A small masked spectrogram model, trained from scratch: encoder layers 10.
Rows from block 4 of the encoder, named by matrix and row number. Rows with one number belong to one neuron. Each number is 50 + 10 x the weight over its row's rms, rounded and kept within 0 to 99. All counts start at 0. After the name is the row's rms in percent of the matrix's.
# gate: MLP gate (encoder.blocks.4.mlp.gate.weight, 848x320), inputs 0-106
# fc1: MLP up (encoder.blocks.4.mlp.fc1.weight, 848x320), inputs 0-106
# fc2: MLP down (encoder.blocks.4.mlp.fc2.weight, 320x848, transposed), outputs 0-106
gate.620 104:46 49 52 51 68 48 59 48 57 56 52 41 67 46 39 56 52 52 55 28 53 46 57 45 47 51 44 54 48 62 50 40 36 53 59 47 58 50 63 54 52 65 62 58 29 61 53 51 69 47 60 37 41 47 78 46 41 64 52 49 43 60 33 44 28 51 22 55 65 59 39 63 53 76 69 62 58 52 52 52 41 69 55 70 53 50 42 63 35 55 43 39 40 64 51 55 52 54 48 57 54 45 35 68 55 43 46
fc1.620 102:57 49 48 35 49 50 53 41 42 44 49 31 55 55 34 51 51 56 46 61 36 42 54 73 38 51 44 52 63 39 54 40 68 54 42 48 36 51 58 73 43 51 53 41 60 35 60 59 39 41 54 58 36 50 59 40 49 49 54 55 42 46 53 46 47 48 49 37 64 49 51 29 57 48 41 26 52 57 69 56 38 54 58 31 61 55 56 53 52 60 76 50 36 35 50 47 65 71 61 44 38 42 40 54 62 52 42
fc2.620 098:55 58 54 66 76 52 54 38 58 41 53 46 81 40 37 54 44 58 53 29 59 39 51 59 35 51 52 61 46 52 42 51 58 41 33 50 71 48 54 50 41 40 56 46 49 59 31 52 51 58 46 37 67 42 64 43 47 41 57 42 45 53 42 47 61 56 59 62 45 37 61 42 45 64 34 50 50 37 53 57 52 59 55 54 47 42 54 47 52 64 53 61 41 50 55 76 27 52 42 62 48 39 44 34 55 49 50
gate.621 104:52 60 55 46 55 74 44 29 49 62 62 41 58 46 55 73 44 36 54 43 64 43 54 49 52 65 50 54 50 47 50 53 66 39 40 55 56 47 45 44 83 64 63 54 58 43 56 34 49 48 39 49 65 52 59 34 33 37 59 57 51 43 43 51 66 54 35 58 47 47 40 32 45 58 46 52 72 54 53 59 50 50 63 47 53 55 46 66 49 53 55 65 53 45 43 35 49 44 44 51 52 52 47 35 64 42 57
fc1.621 103:30 59 55 57 51 56 49 36 40 48 46 45 48 46 60 55 55 42 49 49 59 65 53 60 58 52 33 52 45 44 57 48 33 31 52 19 28 55 30 47 64 37 51 64 52 63 42 50 48 51 40 45 36 44 59 67 58 65 42 48 59 46 58 45 61 54 67 39 48 49 51 55 57 35 55 45 46 66 55 32 40 60 34 59 46 57 56 56 52 60 52 30 40 53 59 46 66 56 54 45 68 54 53 50 43 50 61
fc2.621 102:51 51 63 53 46 66 35 68 48 46 54 40 35 54 45 56 53 46 59 48 47 49 48 39 23 55 56 51 25 50 44 50 52 38 56 63 55 59 60 52 62 41 45 48 58 33 55 52 37 49 44 44 59 57 47 53 39 50 41 74 38 47 30 45 49 46 56 52 40 61 44 59 47 40 49 56 51 65 38 40 54 49 45 36 45 53 50 48 39 69 46 81 51 32 49 49 53 54 50 56 50 44 42 41 53 31 48
gate.622 086:46 45 27 59 51 55 51 62 51 49 67 28 50 38 47 34 38 47 53 51 41 58 66 53 50 32 55 60 44 50 50 53 57 53 42 55 56 53 33 60 62 36 54 44 45 49 42 49 62 49 46 45 39 55 49 46 35 43 54 43 42 46 43 39 60 45 48 44 44 33 51 68 57 67 57 51 54 54 61 35 42 65 53 68 65 63 56 52 57 40 57 53 16 59 54 47 63 38 46 46 59 33 57 50 52 69 56
fc1.622 093:64 55 52 53 64 39 38 37 36 62 49 75 36 47 46 44 41 50 46 52 45 53 53 45 41 51 41 60 57 55 62 52 44 44 73 57 55 42 55 52 36 58 48 58 59 53 51 58 56 68 33 49 56 47 45 44 58 51 50 60 48 29 42 63 48 56 41 59 68 38 28 92 40 52 39 45 54 59 40 54 49 45 59 49 41 48 68 58 68 58 38 59 70 46 49 47 57 50 62 57 49 43 48 44 65 38 51
fc2.622 087:58 62 52 53 49 45 69 40 53 32 49 42 46 41 60 52 51 32 55 50 66 48 36 63 59 56 27 40 41 63 36 36 62 56 42 39 38 49 48 28 35 64 45 41 46 71 55 57 43 50 56 55 57 51 48 47 54 61 50 40 63 60 46 64 48 52 74 48 54 50 51 54 49 37 59 28 59 56 55 61 49 59 63 63 47 45 51 40 48 52 53 38 51 57 37 70 45 48 49 57 50 67 41 48 52 47 57
gate.623 107:31 60 47 47 59 63 36 53 49 41 42 56 43 40 34 42 50 39 36 51 70 57 62 42 57 62 45 55 67 36 43 67 54 52 56 47 51 54 54 49 47 38 59 50 43 28 48 58 49 52 59 51 57 41 40 19 41 57 45 67 63 41 42 70 63 63 53 51 57 50 42 49 54 27 70 52 42 51 43 60 50 57 30 67 55 48 74 41 53 42 39 54 51 50 33 53 78 60 48 50 54 45 55 43 57 53 54
fc1.623 109:54 47 51 54 43 42 47 52 57 28 63 60 66 46 55 46 47 51 40 60 27 49 79 48 42 45 50 38 61 68 53 63 58 46 34 43 29 68 72 38 36 51 60 29 45 34 62 66 38 37 39 41 47 54 55 52 39 45 50 44 50 44 48 43 50 49 58 52 45 49 39 45 29 73 54 43 65 52 54 46 65 42 47 46 45 61 45 53 64 42 61 64 33 53 50 44 50 40 64 59 59 61 45 54 49 56 42
fc2.623 111:47 62 47 51 57 50 35 58 48 36 53 35 50 40 60 46 46 44 41 59 52 45 34 65 51 58 46 51 46 50 49 38 31 56 65 54 47 57 56 37 40 67 59 58 50 48 57 55 42 55 64 38 53 53 50 57 47 53 43 49 67 55 54 33 64 37 58 44 53 60 38 53 67 50 64 43 39 48 48 32 57 43 20 54 50 58 48 58 62 58 56 48 64 46 48 48 40 52 63 40 60 33 28 54 50 44 76
gate.624 094:40 52 36 47 52 42 48 50 49 43 65 58 64 43 51 62 55 45 51 49 49 51 53 40 62 44 47 49 53 52 62 48 50 48 45 63 55 65 58 55 46 60 35 59 41 41 32 57 33 61 38 61 53 22 43 69 46 60 55 47 50 55 51 40 34 48 58 50 47 39 61 68 37 47 52 50 51 39 65 36 46 79 36 51 53 33 39 55 52 35 39 35 50 32 58 51 50 46 57 59 46 47 44 46 56 55 51
fc1.624 097:47 53 44 53 55 55 70 54 50 32 29 57 44 59 58 41 66 41 47 47 51 37 48 42 61 55 44 56 58 53 54 31 67 59 31 43 45 58 39 51 42 48 53 52 45 54 52 51 72 51 43 42 63 43 58 52 56 44 63 58 49 66 78 55 43 53 50 40 60 51 44 67 48 46 44 50 52 49 59 35 35 54 49 48 42 40 58 68 52 45 63 43 35 58 49 50 55 41 48 44 38 60 52 48 53 43 57
fc2.624 093:63 50 38 46 59 47 54 58 53 58 76 56 39 59 31 39 56 54 53 58 37 44 50 32 59 35 45 41 62 34 58 41 53 53 44 50 74 56 31 48 50 67 54 54 52 51 39 40 50 42 49 56 57 38 45 61 57 52 50 44 59 49 38 55 48 30 41 42 71 54 57 54 41 70 29 57 58 51 41 73 60 58 51 44 50 37 53 33 50 59 30 67 58 38 59 49 44 58 62 46 61 42 54 62 67 44 34
gate.625 100:37 48 48 63 54 30 53 44 55 44 52 48 55 49 42 50 62 40 36 68 50 58 57 55 44 59 56 64 57 53 46 53 39 38 55 39 57 64 50 56 56 63 50 60 43 51 43 50 51 34 40 46 41 55 51 46 50 55 55 57 48 58 51 45 40 57 54 61 41 36 35 60 51 59 32 53 65 46 61 59 44 46 40 45 49 41 50 40 59 69 73 56 58 64 52 62 43 59 43 60 58 41 61 51 51 30 43
fc1.625 099:48 53 54 52 51 57 48 52 50 52 57 43 56 67 57 54 41 53 59 48 58 51 56 54 60 46 44 43 60 47 42 39 42 57 51 63 37 58 56 33 52 34 45 43 54 75 58 49 44 34 56 48 39 57 45 59 48 65 50 61 54 55 49 44 39 53 46 54 53 59 46 43 46 61 50 55 46 53 43 49 43 45 49 37 53 56 46 67 57 65 64 33 64 68 30 34 46 61 48 35 52 51 54 64 46 53 41
fc2.625 105:66 44 64 36 72 53 48 53 38 58 49 51 70 50 33 43 52 53 38 45 58 30 53 56 38 38 53 48 41 50 57 59 31 49 50 33 75 67 41 52 54 45 43 54 59 56 55 53 46 41 33 40 53 54 49 32 37 52 52 41 39 59 39 62 52 50 74 33 48 55 66 51 37 54 42 59 47 51 47 63 51 53 39 65 29 51 62 52 28 39 45 36 44 28 38 44 66 67 55 47 56 44 46 63 51 43 49
gate.626 094:45 47 44 37 50 63 55 43 64 35 43 69 48 42 34 44 58 55 63 61 42 43 50 48 54 56 48 48 69 47 41 50 54 26 37 43 66 46 53 67 54 49 49 42 37 26 59 51 39 53 48 53 66 46 46 55 45 51 53 45 51 42 45 50 39 53 66 45 40 45 47 57 50 54 54 56 30 58 48 51 47 50 56 55 66 63 47 48 32 43 60 50 47 45 50 51 48 57 66 41 53 32 54 61 59 48 56
fc1.626 101:47 42 58 65 37 33 38 41 53 54 44 64 67 49 36 64 59 58 53 61 74 64 42 41 40 38 56 56 65 55 50 49 59 44 52 49 32 35 49 50 49 43 61 37 50 52 47 31 37 53 55 43 35 35 49 49 57 59 62 47 52 47 34 49 50 34 58 40 54 52 50 34 61 50 63 45 58 52 39 49 42 53 51 64 42 46 39 58 40 72 45 47 44 67 21 61 46 58 63 52 39 55 36 52 43 53 55
fc2.626 099:53 44 35 44 77 49 45 53 49 54 41 49 46 56 47 39 67 37 49 39 60 56 62 35 45 59 58 43 44 54 48 54 46 54 44 40 45 43 54 64 43 45 54 61 50 69 42 53 51 63 37 43 47 49 46 49 37 61 34 65 37 50 52 38 50 37 48 41 43 60 37 69 50 69 59 54 35 44 43 52 56 43 49 39 35 43 52 41 65 52 58 62 61 54 42 41 46 58 65 38 59 37 65 50 49 43 38
gate.627 109:69 56 38 47 37 38 43 49 54 61 61 55 36 47 37 39 46 46 51 54 53 56 48 46 44 48 63 49 48 60 51 43 53 71 66 49 60 59 50 57 55 50 65 48 39 58 44 38 61 43 59 53 59 57 48 44 36 43 48 61 62 68 52 72 38 73 45 52 59 49 64 67 57 43 63 51 44 51 49 52 31 58 30 42 52 31 57 56 36 46 38 56 43 50 55 35 23 42 63 53 39 67 67 54 66 23 55
fc1.627 119:57 45 49 50 38 42 45 43 51 47 35 38 51 57 57 35 37 46 49 59 38 48 52 43 40 57 61 43 44 42 44 40 51 44 35 72 36 41 59 36 72 57 49 55 55 56 58 49 19 36 46 40 52 61 58 54 71 41 41 36 50 62 35 45 66 44 49 51 47 43 35 29 52 64 51 38 67 14 51 45 61 39 47 39 69 63 51 43 56 43 46 52 48 58 61 36 65 23 46 63 52 56 36 42 58 50 48
fc2.627 121:51 64 68 45 41 59 33 45 63 55 24 55 37 45 63 46 45 49 54 49 56 41 63 63 34 62 53 50 44 57 37 52 50 52 43 48 54 41 60 38 50 35 56 52 49 57 53 57 52 49 40 37 44 38 61 40 60 48 54 49 37 50 38 59 57 50 41 72 48 60 24 48 58 58 53 38 69 37 45 41 41 55 58 51 56 46 47 48 71 59 62 42 55 49 64 46 47 46 59 47 42 46 28 42 42 65 44
gate.628 107:55 40 53 42 54 58 50 39 34 58 48 44 55 53 59 47 34 52 61 32 43 49 52 61 54 48 67 53 43 47 52 50 51 61 67 39 66 53 59 33 36 33 48 53 59 71 42 62 49 46 50 65 34 59 40 47 42 57 65 47 40 61 49 54 51 39 54 63 43 49 63 45 59 39 72 49 41 55 49 55 47 57 57 45 62 65 54 45 32 36 53 61 39 34 42 61 36 47 72 39 61 52 52 52 63 37 43
fc1.628 095:45 52 43 53 30 54 41 52 63 45 49 58 59 53 48 58 75 53 29 31 62 56 48 40 56 30 56 56 40 63 43 52 54 36 39 43 55 38 65 52 60 50 58 45 40 38 52 43 43 52 52 44 79 48 35 72 47 41 53 47 40 46 51 44 56 68 17 27 43 50 46 71 28 56 46 41 63 35 48 55 47 52 34 48 35 41 49 67 64 67 43 48 60 66 39 52 54 47 42 56 49 51 40 51 50 53 49
fc2.628 102:54 49 59 62 27 47 56 46 58 36 49 39 68 44 33 64 61 44 34 56 69 44 52 40 46 51 49 61 43 54 51 48 55 50 69 42 55 45 70 32 32 62 66 42 32 41 46 49 57 58 63 27 63 51 45 38 58 51 46 51 59 51 56 48 52 49 49 44 51 45 62 66 53 70 44 40 57 45 50 64 58 44 48 51 48 36 45 61 58 63 62 45 52 60 54 40 45 51 43 45 39 47 60 43 46 42 49
gate.629 093:48 59 68 57 57 53 40 60 51 47 48 45 54 57 46 58 16 49 59 53 55 59 60 43 61 49 38 70 43 39 33 53 67 51 49 59 43 53 45 46 41 65 51 45 57 30 39 40 58 65 51 53 48 37 80 51 43 60 37 60 44 38 59 44 45 64 54 56 62 39 60 34 61 61 44 63 67 39 41 58 44 48 44 44 55 44 51 59 45 41 38 48 52 68 27 55 68 47 55 55 44 68 37 39 57 48 58
fc1.629 098:37 50 56 46 48 41 31 54 36 55 59 39 62 50 49 59 45 55 43 62 44 47 53 42 43 46 43 46 51 33 44 56 42 53 58 45 43 60 39 36 55 74 47 43 66 61 33 42 60 38 58 53 66 38 60 40 43 57 48 51 48 48 47 51 45 59 59 50 42 46 49 33 51 39 35 78 65 58 57 55 65 50 57 58 52 30 68 36 47 46 31 49 68 44 37 60 77 40 52 66 44 45 56 49 34 43 69
fc2.629 088:55 47 57 54 37 40 67 42 52 69 53 64 52 47 46 34 43 46 47 36 52 61 34 47 43 38 44 75 53 58 64 45 62 42 64 66 53 49 30 54 35 48 39 45 60 67 48 47 65 52 32 49 41 67 48 53 42 40 40 50 59 63 46 34 50 58 36 33 56 54 32 44 44 76 57 50 53 64 54 56 66 45 44 56 44 45 42 58 71 36 39 45 56 45 71 62 49 42 81 55 41 40 42 51 48 42 62
gate.630 101:49 60 49 73 58 63 41 68 46 50 52 47 59 47 58 50 77 62 54 74 54 29 56 67 58 51 57 60 51 37 57 50 54 48 33 44 53 76 50 37 58 39 56 66 64 46 58 47 43 58 48 39 59 48 48 53 36 58 50 48 65 49 40 29 53 51 43 62 65 46 52 54 55 57 53 40 46 50 44 62 43 51 55 60 43 69 43 47 65 42 55 35 37 48 58 49 37 26 60 35 31 56 34 50 64 56 43
fc1.630 098:46 52 56 71 53 63 52 38 38 56 66 47 46 59 54 54 42 51 53 58 27 62 42 49 52 75 47 38 51 25 54 43 51 60 54 50 49 44 52 69 39 62 55 32 50 64 45 66 47 55 47 31 31 57 36 69 45 50 43 51 49 41 58 35 29 70 45 40 71 34 64 38 45 51 43 42 31 53 36 66 49 51 60 54 46 44 37 40 69 42 45 52 35 66 60 61 46 63 40 44 68 76 68 38 73 57 53
fc2.630 096:64 64 63 60 53 40 50 43 81 85 54 57 24 65 66 56 51 44 59 31 53 59 60 52 61 32 47 48 42 61 45 39 58 46 54 45 44 50 53 38 56 45 49 48 62 50 47 50 48 35 39 36 60 53 50 61 43 40 43 58 39 56 62 47 60 53 52 45 59 57 34 25 29 32 34 45 55 58 51 47 67 53 60 40 56 54 50 45 40 41 46 68 44 42 44 56 51 48 67 53 40 59 47 56 51 63 49
gate.631 105:66 73 54 48 51 58 42 69 36 47 41 38 45 39 63 59 45 36 49 41 49 64 60 61 37 53 39 47 56 54 36 52 48 49 47 48 53 25 52 48 50 36 59 50 68 53 49 43 55 49 65 51 49 32 67 51 34 43 45 40 47 62 57 41 43 30 52 44 41 41 49 58 89 56 59 55 46 41 59 23 35 49 24 55 39 60 45 28 47 45 57 44 42 57 52 65 36 55 63 50 59 37 49 55 69 49 56
fc1.631 107:48 39 57 53 49 35 29 22 60 44 55 44 52 34 33 47 52 40 58 34 43 45 44 47 54 44 23 51 53 55 63 57 57 64 56 49 58 64 46 56 46 59 46 48 40 50 48 52 45 37 70 44 47 61 49 33 50 42 62 62 49 56 60 43 51 62 47 44 52 39 62 28 61 37 49 57 47 47 38 64 41 33 70 45 53 31 42 60 46 52 51 51 50 50 44 69 49 47 45 63 52 48 53 44 44 52 49
fc2.631 107:44 57 29 39 61 40 58 67 21 42 57 35 40 43 49 44 60 55 40 54 45 48 51 49 58 46 45 44 44 60 49 44 36 56 51 50 47 59 57 46 62 51 67 44 39 46 53 44 49 58 52 55 53 48 50 56 74 58 44 67 64 51 59 42 72 41 39 53 43 41 49 61 56 50 54 61 35 55 63 47 44 61 25 37 34 55 52 60 44 37 58 45 59 40 28 60 51 57 61 52 60 63 61 34 44 44 51
gate.632 104:39 39 65 51 46 35 70 62 41 49 49 42 61 36 55 51 32 52 62 48 57 41 47 63 47 65 47 66 72 56 42 28 38 55 46 63 49 49 70 51 48 52 40 73 40 75 45 51 65 56 54 41 52 43 24 84 46 60 52 53 38 52 58 53 51 63 40 51 47 57 65 37 55 41 45 53 51 52 43 58 43 35 43 44 44 46 56 49 43 82 55 44 45 60 53 55 51 56 68 43 44 43 49 61 60 30 46
fc1.632 102:67 53 55 50 45 48 44 18 52 27 42 61 46 59 45 59 45 41 45 57 58 44 46 48 55 53 55 37 39 55 50 71 53 27 44 41 44 34 31 57 57 36 46 56 50 42 44 62 53 60 51 66 55 42 48 53 33 57 30 39 49 43 41 51 39 43 68 53 40 41 37 51 53 32 45 52 46 65 36 55 57 53 43 43 61 42 43 48 58 47 41 49 50 46 62 45 35 33 42 46 39 51 31 56 51 66 54
fc2.632 101:49 41 67 51 53 46 51 51 40 57 37 38 36 38 46 29 48 52 64 68 37 45 52 47 42 61 44 36 54 42 52 59 38 55 57 52 55 40 35 62 47 43 57 53 39 53 43 58 48 40 59 48 43 54 50 53 50 43 40 45 52 36 39 37 66 57 47 50 58 58 24 26 65 58 47 43 60 41 61 75 38 59 55 49 66 56 39 66 43 38 44 41 65 52 49 47 55 35 48 62 47 53 20 41 40 59 49
gate.633 103:55 54 52 56 56 52 61 51 47 42 52 35 78 48 49 44 48 63 66 58 51 51 61 38 78 60 37 44 56 49 46 68 48 42 53 56 56 47 51 32 37 45 47 41 58 50 52 35 54 54 44 53 43 53 74 45 44 66 43 63 50 43 59 55 42 66 45 51 56 59 53 48 58 45 59 34 35 41 50 42 41 46 58 66 55 43 47 61 38 51 54 52 53 50 46 73 44 39 55 41 57 46 39 71 59 48 59
fc1.633 093:50 54 44 51 34 40 56 40 53 62 43 29 51 38 39 49 88 55 46 57 50 24 42 60 55 36 58 55 54 54 35 48 49 59 43 52 46 30 62 59 50 50 51 56 39 33 52 43 47 50 52 34 42 56 44 45 56 51 59 43 49 54 34 51 52 54 57 45 51 52 44 48 53 42 44 51 57 56 41 47 48 72 45 47 27 46 66 57 55 55 50 33 50 48 55 57 54 59 54 54 52 32 51 53 31 40 56
fc2.633 103:44 55 44 68 39 52 48 46 63 55 38 63 44 48 54 63 52 31 48 22 29 52 40 50 46 49 46 45 55 57 31 53 55 52 61 50 43 45 54 52 45 53 59 54 29 48 49 51 44 53 50 54 53 57 51 55 63 60 57 50 51 60 51 62 53 54 46 57 35 51 42 45 36 65 57 39 49 47 50 48 48 48 49 53 53 67 62 54 35 56 46 32 58 54 40 35 52 53 58 58 43 61 54 41 39 37 76
gate.634 100:66 62 59 41 61 52 43 47 47 61 47 51 34 55 41 70 60 55 50 48 64 46 59 55 27 46 41 77 39 47 46 78 39 55 64 48 39 60 54 42 38 62 61 51 52 59 42 58 48 53 40 42 56 50 58 51 49 37 23 49 55 48 37 55 61 49 41 48 51 55 45 52 67 57 41 33 48 44 34 30 44 52 27 66 43 58 48 58 50 46 63 44 51 58 56 54 33 29 53 57 40 42 56 40 57 29 60
fc1.634 096:53 50 65 40 45 54 31 33 44 79 49 47 44 32 45 34 33 59 50 41 46 71 50 51 50 55 49 36 38 55 45 51 52 66 60 64 39 66 60 56 55 51 74 45 56 43 57 59 50 53 44 49 41 55 57 51 46 48 45 53 39 58 59 58 56 50 51 40 38 28 48 64 41 52 60 40 55 40 35 47 41 52 48 44 36 63 48 55 47 47 45 56 63 44 49 47 45 35 35 70 68 34 51 46 50 38 40
fc2.634 091:55 69 41 55 38 34 48 42 35 42 43 62 61 55 28 33 45 43 43 43 54 48 33 41 52 69 52 56 49 51 39 39 53 35 54 49 53 47 52 63 44 53 36 34 55 56 70 41 55 43 54 41 52 57 52 45 65 37 50 42 61 65 38 47 59 54 40 35 23 60 29 66 51 63 45 60 57 47 54 47 51 46 53 63 59 41 40 54 57 68 54 46 51 49 60 47 53 42 69 52 46 56 42 61 43 70 55
gate.635 104:53 41 61 58 80 52 48 53 48 43 46 50 54 46 69 64 52 50 52 48 40 46 36 41 51 51 38 54 57 57 36 49 42 46 55 43 36 56 37 32 69 81 35 57 46 58 50 48 50 48 43 33 45 45 44 58 52 53 54 36 50 60 54 32 57 51 46 35 38 48 47 49 45 81 65 52 35 46 40 44 39 39 40 75 49 41 53 53 63 55 58 50 50 68 52 64 52 45 60 50 51 34 44 30 54 37 49
fc1.635 096:49 42 65 49 45 60 39 41 67 37 58 46 54 43 48 28 47 56 48 62 56 46 75 58 43 49 58 51 51 50 59 55 47 53 53 78 58 33 48 56 32 57 63 41 35 41 50 32 43 32 66 51 43 37 69 41 26 47 42 28 54 59 56 49 51 44 43 58 56 38 59 66 33 45 40 48 48 63 66 51 50 59 58 46 59 71 44 55 36 39 73 49 60 51 50 62 30 30 36 49 47 42 40 54 60 54 55
fc2.635 106:42 52 56 47 31 54 65 41 51 63 46 60 50 40 35 58 62 51 49 32 43 48 49 40 49 67 59 34 58 60 55 40 53 34 34 57 22 37 48 39 46 40 38 49 49 55 45 52 40 60 48 49 54 62 48 58 60 57 26 32 60 33 52 44 46 61 52 65 36 49 49 17 47 44 33 30 56 64 47 62 43 44 50 49 26 55 77 59 42 53 59 43 20 44 59 66 54 52 43 58 41 41 60 38 47 55 49
gate.636 104:46 49 52 55 63 48 48 52 55 59 54 56 37 58 44 48 42 43 29 52 37 66 46 34 55 71 45 58 49 45 52 63 51 65 54 36 72 36 47 46 55 53 43 58 48 51 43 49 56 62 60 50 43 41 54 43 45 45 52 64 48 50 57 66 48 60 48 50 44 60 52 58 47 28 44 78 25 44 49 69 39 56 56 53 41 44 55 61 48 62 42 41 47 60 45 46 47 46 47 60 38 52 54 42 56 41 43
fc1.636 116:45 42 61 55 29 55 46 50 45 41 61 57 36 67 48 45 52 53 39 51 38 57 48 46 58 47 48 48 36 46 63 33 50 54 44 58 41 57 52 38 49 54 65 35 50 41 44 54 39 48 44 51 46 66 51 49 58 40 55 67 48 54 41 41 55 73 32 39 38 41 68 54 37 49 44 63 45 46 36 70 63 52 63 39 60 45 39 44 53 59 64 51 37 68 38 65 52 57 51 46 30 53 47 34 46 44 44
fc2.636 111:55 37 32 40 60 41 74 79 41 51 46 44 52 52 65 49 39 59 54 60 62 59 33 59 40 40 63 51 65 51 59 34 45 60 58 40 49 56 63 66 46 45 63 46 41 40 48 47 58 52 37 56 57 54 35 54 52 61 61 57 44 55 30 48 43 47 53 39 51 51 47 76 49 68 58 35 46 61 73 40 48 59 33 51 35 53 47 59 30 41 59 78 46 58 54 61 39 38 50 44 57 53 49 51 67 52 57
gate.637 111:52 48 58 48 49 52 60 57 45 65 55 49 49 52 40 70 52 36 50 46 40 37 52 54 63 44 38 45 47 32 60 42 61 51 50 55 63 40 63 57 68 48 53 49 42 56 35 49 43 38 54 65 61 44 29 38 55 54 52 48 54 62 09 57 43 51 59 39 35 53 53 57 33 41 31 49 47 45 65 54 63 50 41 42 39 52 65 38 27 52 49 23 43 48 58 61 34 40 66 56 45 47 61 52 56 48 51
fc1.637 115:45 69 65 55 42 46 58 47 42 54 56 68 59 41 45 67 56 55 56 63 44 61 55 50 56 58 41 42 42 44 44 53 32 51 51 80 54 44 52 73 69 45 50 42 63 61 51 52 45 32 56 67 55 54 54 43 66 53 43 63 45 50 35 52 59 45 54 55 39 59 60 42 36 49 30 53 52 51 68 54 56 67 44 53 45 63 58 58 26 59 24 45 69 28 48 57 40 35 51 51 54 49 54 62 54 34 55
fc2.637 124:38 68 50 53 42 56 37 59 49 62 47 38 60 43 59 46 68 40 52 34 45 56 68 42 70 55 61 42 55 45 50 48 74 51 51 64 50 41 61 45 38 42 43 60 57 70 62 62 45 50 41 50 41 40 74 25 81 45 47 57 61 61 57 31 57 54 50 43 43 56 62 31 48 33 63 45 41 52 55 50 53 43 35 49 51 54 58 52 41 40 62 33 56 46 49 63 53 34 58 52 62 49 52 36 34 56 66
gate.638 094:57 38 54 43 45 51 45 71 59 54 52 59 52 42 59 48 44 61 55 40 63 60 38 47 43 45 50 47 63 41 50 57 56 67 47 62 45 46 44 49 61 49 50 54 43 50 51 34 48 39 57 44 54 45 60 62 42 64 55 69 53 53 47 32 47 47 50 38 39 55 66 48 61 46 39 57 52 47 36 34 57 62 61 59 41 50 31 21 60 63 58 55 30 46 54 64 44 61 54 42 58 43 52 50 68 62 48
fc1.638 093:46 45 56 55 48 63 61 49 64 35 46 44 46 65 53 49 62 50 35 56 35 46 56 55 56 51 61 70 42 46 39 59 38 40 43 46 53 60 60 73 57 40 54 34 45 65 58 49 65 59 45 40 42 48 63 50 59 23 38 56 38 45 44 61 51 50 59 52 44 51 38 45 46 44 50 57 45 53 55 49 49 45 49 55 63 45 34 38 59 63 59 53 47 61 43 60 46 63 76 47 57 52 48 38 40 52 59
fc2.638 099:51 45 51 47 46 51 58 48 45 56 53 61 61 45 62 32 50 65 68 57 54 40 47 36 68 50 41 41 44 61 38 48 68 48 45 34 61 50 37 50 47 40 50 47 44 50 31 70 49 33 65 32 56 42 61 49 46 33 66 44 36 56 64 61 55 54 62 48 70 27 41 47 35 44 44 44 64 37 66 69 48 67 49 44 47 50 41 69 36 67 48 42 60 43 71 66 41 45 68 58 37 69 53 45 51 69 40
gate.639 099:59 59 65 45 54 42 39 66 60 58 57 55 55 46 40 44 53 49 50 50 62 45 46 40 58 45 43 42 42 48 46 55 63 47 48 57 50 58 59 65 61 41 59 38 63 55 46 34 52 50 36 46 39 45 55 64 56 67 51 34 75 62 25 45 63 47 45 49 36 45 55 63 46 54 35 53 41 51 60 43 34 47 70 56 56 41 46 43 49 52 48 43 49 51 38 61 46 53 52 45 37 51 45 53 37 41 44
fc1.639 093:43 36 40 40 29 57 46 44 50 40 48 53 47 52 29 57 54 45 52 53 48 53 49 45 40 71 62 66 52 60 36 44 64 41 43 58 51 49 34 59 67 43 52 37 65 43 54 47 43 61 47 49 59 43 42 50 52 45 55 46 76 36 30 50 53 57 57 49 50 35 58 27 55 39 42 45 59 40 48 53 28 37 53 44 43 61 41 44 41 60 64 41 56 78 47 52 27 54 37 56 52 47 61 50 59 42 45
fc2.639 085:38 67 53 61 42 55 40 52 43 54 43 47 48 42 67 38 38 55 50 50 35 37 44 34 59 52 49 55 52 61 52 57 67 55 45 49 53 28 56 59 51 40 57 38 53 64 26 59 33 47 47 50 54 53 55 56 48 33 66 50 46 49 55 48 60 63 52 69 43 38 47 27 46 62 63 62 44 28 63 53 60 45 53 59 57 47 63 42 41 43 43 38 47 50 46 60 65 54 65 57 57 68 48 47 44 30 62
gate.640 094:64 52 40 53 51 47 30 57 22 42 60 60 20 54 55 38 70 62 38 35 62 60 62 43 50 54 48 42 63 46 71 55 27 53 51 50 53 44 61 40 59 44 57 45 56 58 44 60 59 50 43 58 51 38 47 48 50 63 42 68 46 45 39 78 46 40 40 52 54 53 34 56 45 62 47 70 63 56 66 62 47 54 36 56 50 54 56 56 36 63 39 49 43 68 36 40 52 63 45 66 45 47 60 50 53 34 70
fc1.640 105:62 56 38 56 32 52 50 50 55 63 36 62 65 58 50 44 53 43 51 54 48 50 44 51 56 58 31 45 54 38 63 40 71 29 41 68 63 53 74 34 51 41 32 45 57 56 58 62 66 43 64 35 60 64 54 52 52 49 37 32 62 34 42 47 62 48 62 52 51 41 36 44 48 68 49 45 43 37 56 64 56 54 61 39 56 43 38 41 54 52 48 56 62 43 55 47 46 52 49 51 46 57 43 39 62 56 40
fc2.640 099:43 42 55 62 40 41 50 56 51 42 47 39 60 44 43 65 44 54 49 46 53 60 59 57 57 45 50 50 62 50 59 34 57 51 54 56 52 39 39 57 46 49 34 63 50 38 33 48 71 46 64 50 47 40 48 64 53 43 50 62 55 51 49 44 63 43 34 65 36 39 55 42 46 48 66 46 51 55 48 48 55 41 25 48 46 62 41 45 60 54 31 52 39 43 66 40 42 61 56 46 59 38 40 56 57 62 60